Weights of a small sound classifier.
Model: norm rmsnorm, activation relu, depths [2, 5, 2], widths [48, 96, 192].
Training: muon at rate 0.0031, batches of 384.
Rows from block 6 of a small sound classifier, named by matrix and row number. Rows with one number within an expert belong to one neuron, the router's apart. Each number is 50 + 12 x the weight over its row's rms, rounded and kept within 0 to 99. All counts start at 0.
Before each expert's rows are labels from the 100 clips, of 14848, where the router gives the expert most weight on average: "peak in band" is the frequency band that holds the peak. Only what is clearly more common there than usual is listed. The data: songs of 200 made-up bird species, synthesised, often over outdoor noise.
# router: router (model.blocks.6.mlp.router.weight, 16x96, trained with AdamW), inputs 0-95
# up: expert up (model.blocks.6.mlp.up, 16x192x96), inputs 0-95
# down: expert down (model.blocks.6.mlp.down, 16x96x192, transposed), outputs 0-95

# expert 10
peak in band: 1000 to 2000 Hz
router.10:48 49 65 44 39 40 62 55 51 49 48 30 48 59 47 36 33 60 42 27 53 50 63 56 41 61 36 31 59 55 62 47 60 67 57 56 53 42 37 47 41 50 38 41 27 84 47 40 41 40 53 68 77 36 67 65 39 63 35 72 63 42 54 52 57 39 46 67 50 35 63 50 49 38 24 56 63 65 53 60 58 32 56 41 65 47 51 39 51 46 77 42 61 57 34 50
up.0:37 50 37 42 55 57 31 49 49 34 49 32 53 55 50 60 60 66 28 37 33 57 50 54 48 36 59 57 59 59 39 48 47 51 42 73 52 39 58 68 42 51 68 53 38 25 39 38 40 49 38 39 42 72 32 33 72 55 52 36 41 54 41 54 45 41 62 64 50 61 45 45 65 54 51 42 70 63 39 40 43 33 25 70 54 26 35 46 72 55 38 55 54 76 41 50
down.0:39 45 31 45 47 56 62 57 43 57 46 63 43 75 54 56 53 38 56 62 39 63 24 78 47 46 47 54 55 54 56 39 64 41 59 34 38 54 24 56 57 57 46 44 74 48 44 63 16 47 42 39 54 42 42 54 46 42 71 37 57 69 51 28 59 62 67 42 46 67 49 57 46 50 52 31 56 41 31 52 55 52 36 59 68 47 63 56 69 29 42 46 44 31 66 60

# expert 11
peak in band: 500 to 1000 Hz; 1000 to 2000 Hz
router.11:51 33 43 63 30 22 25 63 44 68 59 47 44 51 53 68 45 43 40 47 47 53 56 60 61 49 48 37 76 54 70 50 52 52 65 30 58 57 65 41 49 71 48 66 40 31 53 60 61 41 48 34 53 40 39 38 41 39 41 53 62 60 58 59 39 41 61 45 39 51 47 70 54 37 63 37 43 52 44 69 51 42 65 82 68 45 38 48 72 50 60 49 69 38 38 43
up.0:33 39 61 64 46 62 52 55 25 51 37 54 51 75 24 45 40 53 61 54 71 55 47 55 55 41 58 43 36 54 62 61 48 51 35 46 34 35 50 77 53 61 50 36 42 47 49 43 46 40 52 36 48 62 47 46 32 67 63 21 36 66 47 49 34 54 53 22 55 57 47 67 54 49 55 63 63 35 31 45 69 65 60 64 53 46 57 68 52 55 44 75 55 64 37 48
down.0:73 37 47 48 66 49 51 35 87 58 46 40 27 61 55 44 51 37 39 41 38 72 61 45 23 71 37 47 58 72 55 72 40 50 49 47 44 62 62 58 39 34 47 40 58 44 54 56 42 57 45 34 42 60 46 37 73 43 42 60 58 55 68 43 60 50 40 64 55 57 41 40 69 47 38 36 36 54 63 52 58 39 41 38 38 54 31 39 28 55 47 68 54 62 48 41

# expert 5
peak in band: 500 to 1000 Hz
router.5:43 61 71 60 49 47 57 51 56 39 45 51 42 35 69 55 64 34 39 28 56 37 56 35 68 30 13 48 48 43 39 60 47 36 52 74 38 51 57 55 71 45 38 54 53 54 73 44 52 46 59 60 25 54 42 55 45 61 47 53 54 71 27 58 52 46 44 40 60 36 42 77 50 60 38 49 40 46 48 42 66 50 57 75 44 63 42 60 52 48 36 36 58 60 71 51
up.16:42 53 50 43 48 53 27 24 52 55 45 71 48 41 53 40 45 58 24 32 71 70 52 48 58 48 47 64 57 52 42 30 71 61 47 55 51 58 47 69 57 49 65 50 46 29 59 53 56 44 69 45 43 75 61 55 66 53 60 42 55 38 69 44 52 66 60 38 48 60 33 70 44 54 75 41 46 57 42 59 41 56 63 47 56 25 25 54 48 56 59 50 31 56 55 26
down.16:34 39 80 53 67 38 62 77 63 60 56 36 43 54 43 67 57 50 32 70 48 60 60 55 47 40 44 44 30 66 29 66 54 26 60 52 44 41 47 54 46 37 60 42 65 56 43 52 24 53 57 35 52 35 46 57 48 52 29 65 49 70 45 34 50 49 47 58 51 28 64 37 47 71 40 35 52 48 55 42 63 56 42 51 49 61 41 46 31 47 61 53 62 53 74 35

# expert 12
peak in band: 2000 to 4000 Hz
router.12:62 57 50 20 47 39 68 24 44 63 52 43 35 73 57 49 71 56 51 44 45 39 50 41 64 47 49 36 51 51 38 47 30 38 54 51 49 30 34 40 61 70 62 53 36 66 60 59 44 65 58 50 36 69 49 31 37 35 65 47 68 67 51 39 49 43 37 65 36 48 38 38 51 55 63 31 58 58 52 57 29 54 41 43 62 23 58 51 58 46 46 45 49 60 69 64
up.0:48 40 65 45 48 49 40 35 41 34 85 45 54 43 33 75 54 30 59 36 40 52 65 71 57 69 50 48 67 59 30 41 50 73 45 67 44 54 40 55 68 54 53 57 45 54 55 58 54 72 57 31 31 69 41 76 48 55 44 31 34 36 41 34 69 34 63 36 45 43 66 45 47 43 56 51 66 44 47 40 46 43 54 54 56 65 48 58 44 45 57 57 57 51 58 39
down.0:52 39 67 77 43 35 48 60 50 36 36 58 40 51 56 36 38 57 37 53 50 31 62 64 53 22 51 44 29 44 66 61 41 47 58 71 52 42 60 59 56 41 67 72 21 39 54 51 53 55 50 60 36 53 49 72 40 44 56 42 58 57 45 82 40 49 45 48 55 61 48 55 75 51 59 53 49 45 67 42 46 65 50 46 56 44 24 35 52 45 27 46 41 59 30 60

# expert 8
peak in band: 1000 to 2000 Hz
router.8:42 36 46 69 67 58 41 51 62 37 34 53 58 65 25 44 68 30 47 36 57 42 36 65 40 44 48 52 65 63 59 51 72 55 60 68 26 57 46 66 61 36 26 48 42 59 66 45 41 60 56 47 43 35 52 45 51 62 40 34 58 53 54 48 47 50 60 43 53 43 50 27 58 54 44 29 50 55 59 29 59 48 60 64 40 63 38 60 16 25 46 59 45 56 46 41
up.19:51 33 67 23 45 70 33 47 47 52 41 64 57 45 30 40 68 44 67 49 49 44 55 32 56 55 65 51 48 43 48 53 51 52 47 57 49 32 67 61 56 54 41 57 60 57 62 47 38 61 54 34 54 45 64 39 49 75 63 34 47 45 56 48 77 47 52 39 54 41 32 59 60 64 45 40 43 65 38 65 67 51 55 88 67 35 59 47 51 40 67 40 43 47 46 78
down.19:57 61 43 63 35 51 59 48 52 44 64 56 49 36 53 55 37 61 49 40 37 53 64 50 56 52 56 56 35 35 20 57 42 52 45 74 60 63 56 42 42 43 69 35 54 25 33 25 48 60 50 62 53 61 36 51 55 33 68 72 49 40 40 42 26 41 53 55 48 67 63 56 44 46 39 35 78 40 56 39 43 57 45 35 78 57 51 52 52 59 71 41 44 53 74 42

# expert 15
peak in band: 2000 to 4000 Hz; 250 to 500 Hz
router.15:36 59 48 20 25 48 34 53 47 32 53 25 60 51 43 58 69 66 51 74 42 42 43 63 45 73 35 47 46 55 46 54 50 29 62 71 36 54 85 49 33 65 55 28 49 60 40 32 51 28 54 50 47 57 46 48 62 49 47 39 43 61 37 45 55 47 50 63 40 45 31 58 45 51 55 50 53 64 52 57 71 54 63 52 57 44 46 38 53 53 66 51 49 46 54 76
up.0:40 53 61 69 52 35 47 33 47 60 33 42 53 43 57 65 40 44 39 52 64 34 36 39 67 72 59 38 54 50 50 29 56 44 44 42 70 51 30 72 42 55 56 38 49 58 55 30 54 53 46 42 69 45 72 54 46 52 45 53 40 36 50 49 16 54 65 39 47 45 22 55 55 60 49 55 45 52 61 65 48 37 60 48 34 19 64 46 48 35 74 37 40 58 60 58
down.0:43 57 46 43 60 42 31 54 53 31 48 61 58 57 49 57 51 47 42 63 55 68 42 56 58 46 60 46 37 65 45 55 54 55 35 34 49 64 53 87 34 44 43 63 59 23 48 37 41 64 52 40 66 49 75 42 67 56 54 47 35 29 49 59 46 41 23 61 41 51 32 67 35 34 56 52 59 44 37 48 36 40 52 39 56 37 83 57 58 46 64 43 67 44 61 61

# expert 4
peak in band: 500 to 1000 Hz
router.4:44 70 28 43 77 56 28 66 47 62 46 58 64 38 62 35 41 57 75 40 49 44 51 51 39 41 61 63 53 52 61 69 40 54 55 36 67 56 52 48 49 37 44 68 42 27 69 76 36 42 63 51 36 41 58 33 47 43 55 35 42 71 74 59 56 79 43 57 50 66 47 59 65 43 42 37 35 52 55 56 42 43 42 54 50 53 63 49 41 47 47 49 61 53 64 36
up.3:33 33 57 58 61 59 52 26 54 55 44 52 61 53 65 64 47 48 52 59 61 54 64 64 46 36 47 55 42 67 44 52 49 63 55 26 77 54 62 46 48 70 36 47 44 59 60 39 44 69 66 68 45 64 63 53 46 50 54 48 47 66 69 48 41 69 50 59 46 34 44 56 59 43 37 67 40 63 48 56 35 58 34 75 69 37 40 63 19 40 53 65 62 38 49 73
down.3:49 72 58 47 61 55 69 61 56 48 58 41 52 48 40 60 50 41 52 49 40 51 56 24 45 48 61 25 63 54 63 45 60 48 58 64 75 57 38 60 46 39 60 46 55 39 46 43 47 44 49 35 73 72 38 36 46 75 36 44 66 43 50 35 66 44 53 55 57 64 46 55 30 71 51 59 30 27 36 45 50 77 52 33 43 32 41 43 45 56 39 47 57 47 53 19

# expert 0
peak in band: 500 to 1000 Hz; 1000 to 2000 Hz
router.0:65 38 47 44 51 48 48 71 63 52 34 52 67 41 54 41 33 69 48 66 61 39 37 50 34 81 47 42 61 37 44 54 56 52 49 46 38 53 62 49 49 62 51 59 47 32 45 22 26 52 43 38 55 83 63 58 29 41 50 50 57 57 51 60 47 70 45 61 58 66 54 47 58 69 56 59 48 59 69 74 55 46 38 45 55 76 48 44 73 44 41 59 38 66 51 47
up.0:54 45 27 58 46 56 70 39 29 61 44 52 45 64 72 45 48 49 56 44 56 62 66 74 49 42 43 46 57 32 33 70 38 39 52 60 64 66 56 61 64 40 46 54 45 37 51 63 68 64 59 50 45 42 56 55 56 77 57 44 32 39 41 74 48 62 48 38 36 45 69 48 43 36 58 68 50 66 49 35 42 37 41 54 44 33 26 65 46 43 56 55 66 36 32 68
down.0:66 68 62 44 57 82 28 58 51 60 36 17 48 56 48 55 37 32 59 37 56 37 56 27 55 60 53 52 58 63 56 42 50 46 50 60 38 62 52 51 55 31 70 56 43 39 41 48 49 47 49 64 51 65 32 23 59 64 48 44 34 48 60 48 50 42 50 43 54 69 65 47 80 49 75 35 53 54 66 38 31 48 38 55 58 61 57 45 49 48 36 53 34 41 52 42

# expert 2
peak in band: 250 to 500 Hz; 0 to 250 Hz
router.2:40 59 51 59 67 50 62 33 35 54 35 52 42 54 49 75 48 61 70 53 51 54 60 32 57 54 61 64 56 49 36 59 60 28 49 46 55 52 48 54 46 36 60 45 75 39 36 50 40 47 49 32 66 35 44 80 56 40 57 53 29 41 45 49 66 53 32 52 36 38 67 47 42 88 73 51 38 42 49 49 48 58 42 49 63 43 60 78 47 68 42 63 49 53 36 42
up.0:50 70 47 34 46 43 66 58 69 11 45 64 45 63 44 44 76 66 58 58 65 62 45 44 42 60 62 37 54 33 47 55 58 42 68 56 52 51 67 58 45 58 64 50 36 66 46 75 41 57 40 68 46 40 50 35 33 35 78 33 64 45 55 34 58 60 39 50 62 67 56 49 54 34 50 59 50 61 34 38 52 47 40 55 50 35 45 42 36 37 53 57 35 50 41 48
down.0:74 59 37 51 45 66 42 55 59 57 37 49 48 52 53 50 34 41 53 33 45 56 52 76 33 44 56 56 52 58 34 39 54 47 44 40 51 44 47 58 72 41 55 37 52 36 13 24 71 59 60 43 36 57 48 37 41 64 65 50 39 45 58 43 61 30 88 34 48 62 54 62 54 59 47 44 35 55 69 49 33 62 66 39 48 53 47 56 55 65 48 35 52 44 47 64

# expert 13
peak in band: 250 to 500 Hz
router.13:20 47 57 62 29 70 60 51 36 57 70 51 57 57 41 62 39 51 71 68 50 65 41 49 48 67 50 60 53 41 38 64 60 49 58 39 48 43 73 59 44 71 62 59 65 48 30 34 58 42 37 45 43 62 52 81 52 48 60 55 37 44 43 37 41 64 58 50 43 53 31 44 52 64 59 56 61 63 63 73 64 43 43 61 47 67 56 63 30 60 38 66 38 46 40 50
up.16:75 43 56 37 48 65 52 58 57 39 46 54 59 51 36 54 67 61 65 63 57 23 53 37 37 64 62 30 43 77 52 56 21 37 69 73 68 41 54 56 68 59 51 33 49 47 56 71 36 54 52 51 47 66 46 35 49 50 53 41 51 62 33 43 49 35 57 48 59 62 37 33 31 47 36 40 51 43 39 38 77 43 50 65 57 51 64 42 36 46 57 62 50 57 42 57
down.16:54 69 51 70 35 52 56 50 57 62 35 47 60 41 54 48 38 41 30 39 40 66 56 36 52 61 23 38 49 61 50 54 47 61 47 33 61 69 55 52 47 51 59 52 41 54 58 32 41 56 37 65 43 23 31 47 40 35 46 42 54 46 24 53 44 37 48 56 53 47 69 51 34 59 57 72 30 69 56 73 22 73 60 45 43 73 51 64 62 47 53 48 61 54 49 56

# expert 9
peak in band: 1000 to 2000 Hz
router.9:72 50 40 47 46 53 46 50 34 70 46 64 13 44 50 45 48 60 51 34 41 39 52 49 28 34 47 77 41 33 47 49 62 48 55 30 66 29 49 58 58 51 46 41 56 40 54 35 66 69 41 50 43 55 38 40 62 56 49 44 51 59 49 52 19 40 44 44 40 54 35 48 55 35 51 37 63 61 54 30 34 46 36 53 42 67 33 65 40 58 23 60 53 42 50 36
up.0:64 46 54 39 66 54 48 33 66 62 44 33 57 43 45 54 50 63 33 63 33 42 48 59 48 69 62 53 57 63 58 59 55 42 57 65 53 52 50 28 75 57 46 44 75 52 38 25 59 49 53 49 52 41 41 65 54 59 41 37 52 58 65 54 62 58 51 63 81 32 37 20 49 29 39 54 51 37 64 55 39 34 45 44 49 49 55 47 60 22 48 24 60 49 46 51
down.0:37 45 43 40 49 50 20 50 33 59 50 48 74 57 43 63 53 53 51 50 36 27 52 61 35 56 33 56 56 70 33 39 38 62 59 52 44 44 29 62 48 62 50 72 47 90 56 63 29 59 59 43 42 39 62 43 56 41 47 59 49 54 52 34 62 50 42 42 71 53 46 41 66 22 38 59 44 50 49 55 71 42 51 63 47 60 55 51 38 71 40 39 50 68 48 51

# expert 14
peak in band: 500 to 1000 Hz
router.14:33 48 52 48 48 55 54 50 64 48 37 55 56 48 67 57 72 34 55 53 45 50 65 72 45 44 67 43 47 32 58 73 80 48 42 47 57 54 60 54 34 46 53 30 52 24 24 45 56 55 43 52 57 59 40 42 54 44 63 47 49 50 55 48 69 59 52 34 73 51 63 70 45 35 59 58 70 55 35 50 52 30 44 57 44 73 38 37 66 57 35 67 65 55 75 39
up.16:39 67 48 38 36 28 56 38 16 59 51 45 37 48 50 53 48 78 41 68 51 55 61 62 59 58 43 53 37 50 76 40 46 70 70 53 69 67 42 58 64 53 32 44 47 39 62 52 44 50 65 65 66 39 56 54 44 27 66 36 40 50 44 48 40 61 45 53 19 51 47 50 32 51 66 43 40 52 42 54 64 46 50 47 51 42 27 43 60 65 66 41 43 38 61 58
down.16:61 40 33 66 63 57 37 52 74 28 48 35 49 31 50 39 48 55 59 24 54 45 40 64 18 42 43 54 46 34 55 48 54 44 39 56 32 38 47 49 53 45 49 30 62 74 42 39 54 52 39 52 57 54 35 44 72 41 71 49 29 67 48 49 75 65 49 76 51 63 54 57 57 67 72 44 50 56 61 52 47 41 52 53 53 48 58 58 46 46 25 51 70 52 55 46

# expert 7
peak in band: 2000 to 4000 Hz
router.7:63 61 72 37 32 46 63 35 69 43 54 55 42 54 55 38 45 39 29 55 51 59 35 36 64 58 67 48 68 55 52 29 57 48 49 37 72 46 37 25 65 53 36 75 39 49 51 71 63 34 51 62 53 36 41 37 45 57 47 42 58 40 28 47 73 42 70 65 37 47 45 55 41 42 37 48 32 49 39 41 66 56 24 38 48 55 52 54 56 48 53 47 38 47 71 57
up.0:35 49 44 49 54 35 54 50 40 51 58 45 69 60 52 81 61 75 51 53 61 46 26 34 38 51 27 49 55 78 53 63 39 44 51 41 45 65 34 44 79 49 68 50 43 53 62 49 66 51 59 41 64 40 61 53 55 48 33 46 45 40 32 47 62 55 69 77 51 46 50 68 50 54 51 65 40 49 50 27 44 36 43 42 34 70 74 47 36 48 45 44 48 47 51 57
down.0:46 58 36 48 36 40 58 44 74 27 38 24 55 40 49 48 27 49 47 39 54 51 52 49 69 52 43 36 58 49 40 37 61 39 46 64 57 56 77 40 43 55 52 34 61 73 28 65 22 66 62 64 62 64 34 52 38 67 49 67 48 59 52 53 38 56 32 35 46 36 60 58 50 45 53 40 59 50 63 56 42 30 65 53 53 30 58 42 45 51 67 55 57 68 61 50

# expert 1
peak in band: 500 to 1000 Hz
router.1:58 58 53 42 45 59 29 33 60 41 45 56 70 73 36 30 37 49 37 50 64 65 49 69 42 31 58 46 38 53 66 70 52 75 45 42 43 36 43 58 53 46 63 43 32 73 68 40 44 48 64 55 37 29 48 44 47 55 34 31 54 46 73 52 67 48 40 44 24 54 59 37 58 50 65 66 43 40 44 56 37 51 52 49 54 60 67 46 57 56 68 55 42 45 28 37
up.3:26 49 71 37 68 85 51 60 39 38 39 71 43 52 33 65 46 61 43 47 62 58 57 59 47 42 47 77 48 69 74 44 54 46 37 50 55 25 51 38 57 52 57 29 38 53 69 45 55 39 41 49 60 37 50 56 40 60 44 58 42 49 45 48 56 64 52 64 45 55 57 33 50 39 40 45 57 69 52 42 55 67 69 62 67 59 51 47 44 51 40 59 59 47 71 22
down.3:53 55 50 46 41 36 57 37 62 51 56 29 58 46 55 41 62 54 61 66 41 50 40 62 70 49 40 33 51 34 52 48 47 57 70 64 24 75 41 39 52 59 20 60 64 23 30 49 42 55 32 63 29 65 43 55 72 59 66 22 52 49 58 51 66 60 43 61 54 46 47 31 32 54 65 71 42 51 44 52 54 44 52 35 56 47 53 53 53 39 52 57 47 43 54 68

# expert 3
peak in band: 4000 to 8000 Hz
router.3:59 46 73 57 57 47 64 47 48 56 66 48 48 59 29 68 61 52 50 61 41 36 66 27 61 58 53 55 44 37 60 31 59 68 48 69 57 55 55 37 33 47 57 52 45 39 32 36 60 63 39 41 47 58 50 47 50 54 42 55 39 58 38 41 71 54 22 58 43 53 19 46 56 72 57 55 52 35 32 51 51 68 50 46 44 72 49 43 67 61 67 44 37 25 72 59
up.3:43 47 58 42 29 41 30 40 57 52 59 38 38 67 36 50 49 77 56 62 71 32 62 51 64 41 54 50 56 50 66 55 39 73 50 58 42 55 46 70 48 40 19 10 45 51 55 34 42 41 70 55 46 62 48 57 41 48 53 64 64 79 47 27 55 52 53 37 57 51 67 36 42 59 57 54 52 61 48 53 60 35 50 56 48 51 48 34 59 43 51 62 41 47 42 62
down.3:72 60 63 56 38 45 56 70 67 51 44 39 44 57 51 29 55 44 49 42 33 33 49 51 64 61 52 53 49 53 56 49 53 37 63 76 48 50 57 52 61 31 51 48 68 51 40 44 56 61 35 50 61 50 54 44 52 50 48 37 44 51 54 67 68 50 33 76 35 49 56 60 58 41 54 43 25 12 56 40 30 73 62 51 54 27 58 50 45 65 49 42 61 21 43 39

# expert 6
peak in band: 4000 to 8000 Hz
router.6:53 61 43 61 59 31 55 60 69 42 34 21 52 67 63 46 19 51 44 62 47 44 39 33 69 53 65 46 48 65 48 48 56 41 59 51 39 58 67 58 51 53 42 69 41 41 33 39 34 58 54 62 44 50 32 39 46 49 48 37 40 53 16 45 41 54 40 33 36 57 34 47 46 50 44 72 54 46 50 49 61 41 46 30 31 38 30 59 54 31 60 66 34 46 49 63
up.0:39 72 51 56 68 51 63 57 56 34 28 63 63 56 49 45 41 32 54 62 52 43 50 56 43 54 37 41 61 59 21 58 45 69 53 49 59 61 37 59 49 48 74 29 39 59 56 70 48 50 62 37 62 60 56 59 63 65 42 71 43 34 48 51 75 52 42 58 55 87 55 61 36 33 46 70 67 36 48 54 56 38 49 71 47 59 50 51 67 40 50 53 63 58 46 52
down.0:72 51 51 42 47 54 24 45 64 35 32 40 36 41 64 62 40 63 40 53 53 48 58 35 50 50 64 51 64 40 68 32 47 47 45 63 31 44 37 47 51 49 42 60 67 47 44 54 57 41 29 57 43 30 65 56 57 53 73 40 47 60 50 44 55 51 57 46 47 36 51 50 47 45 51 52 56 67 66 30 66 67 29 19 32 70 45 58 62 57 49 61 59 61 79 32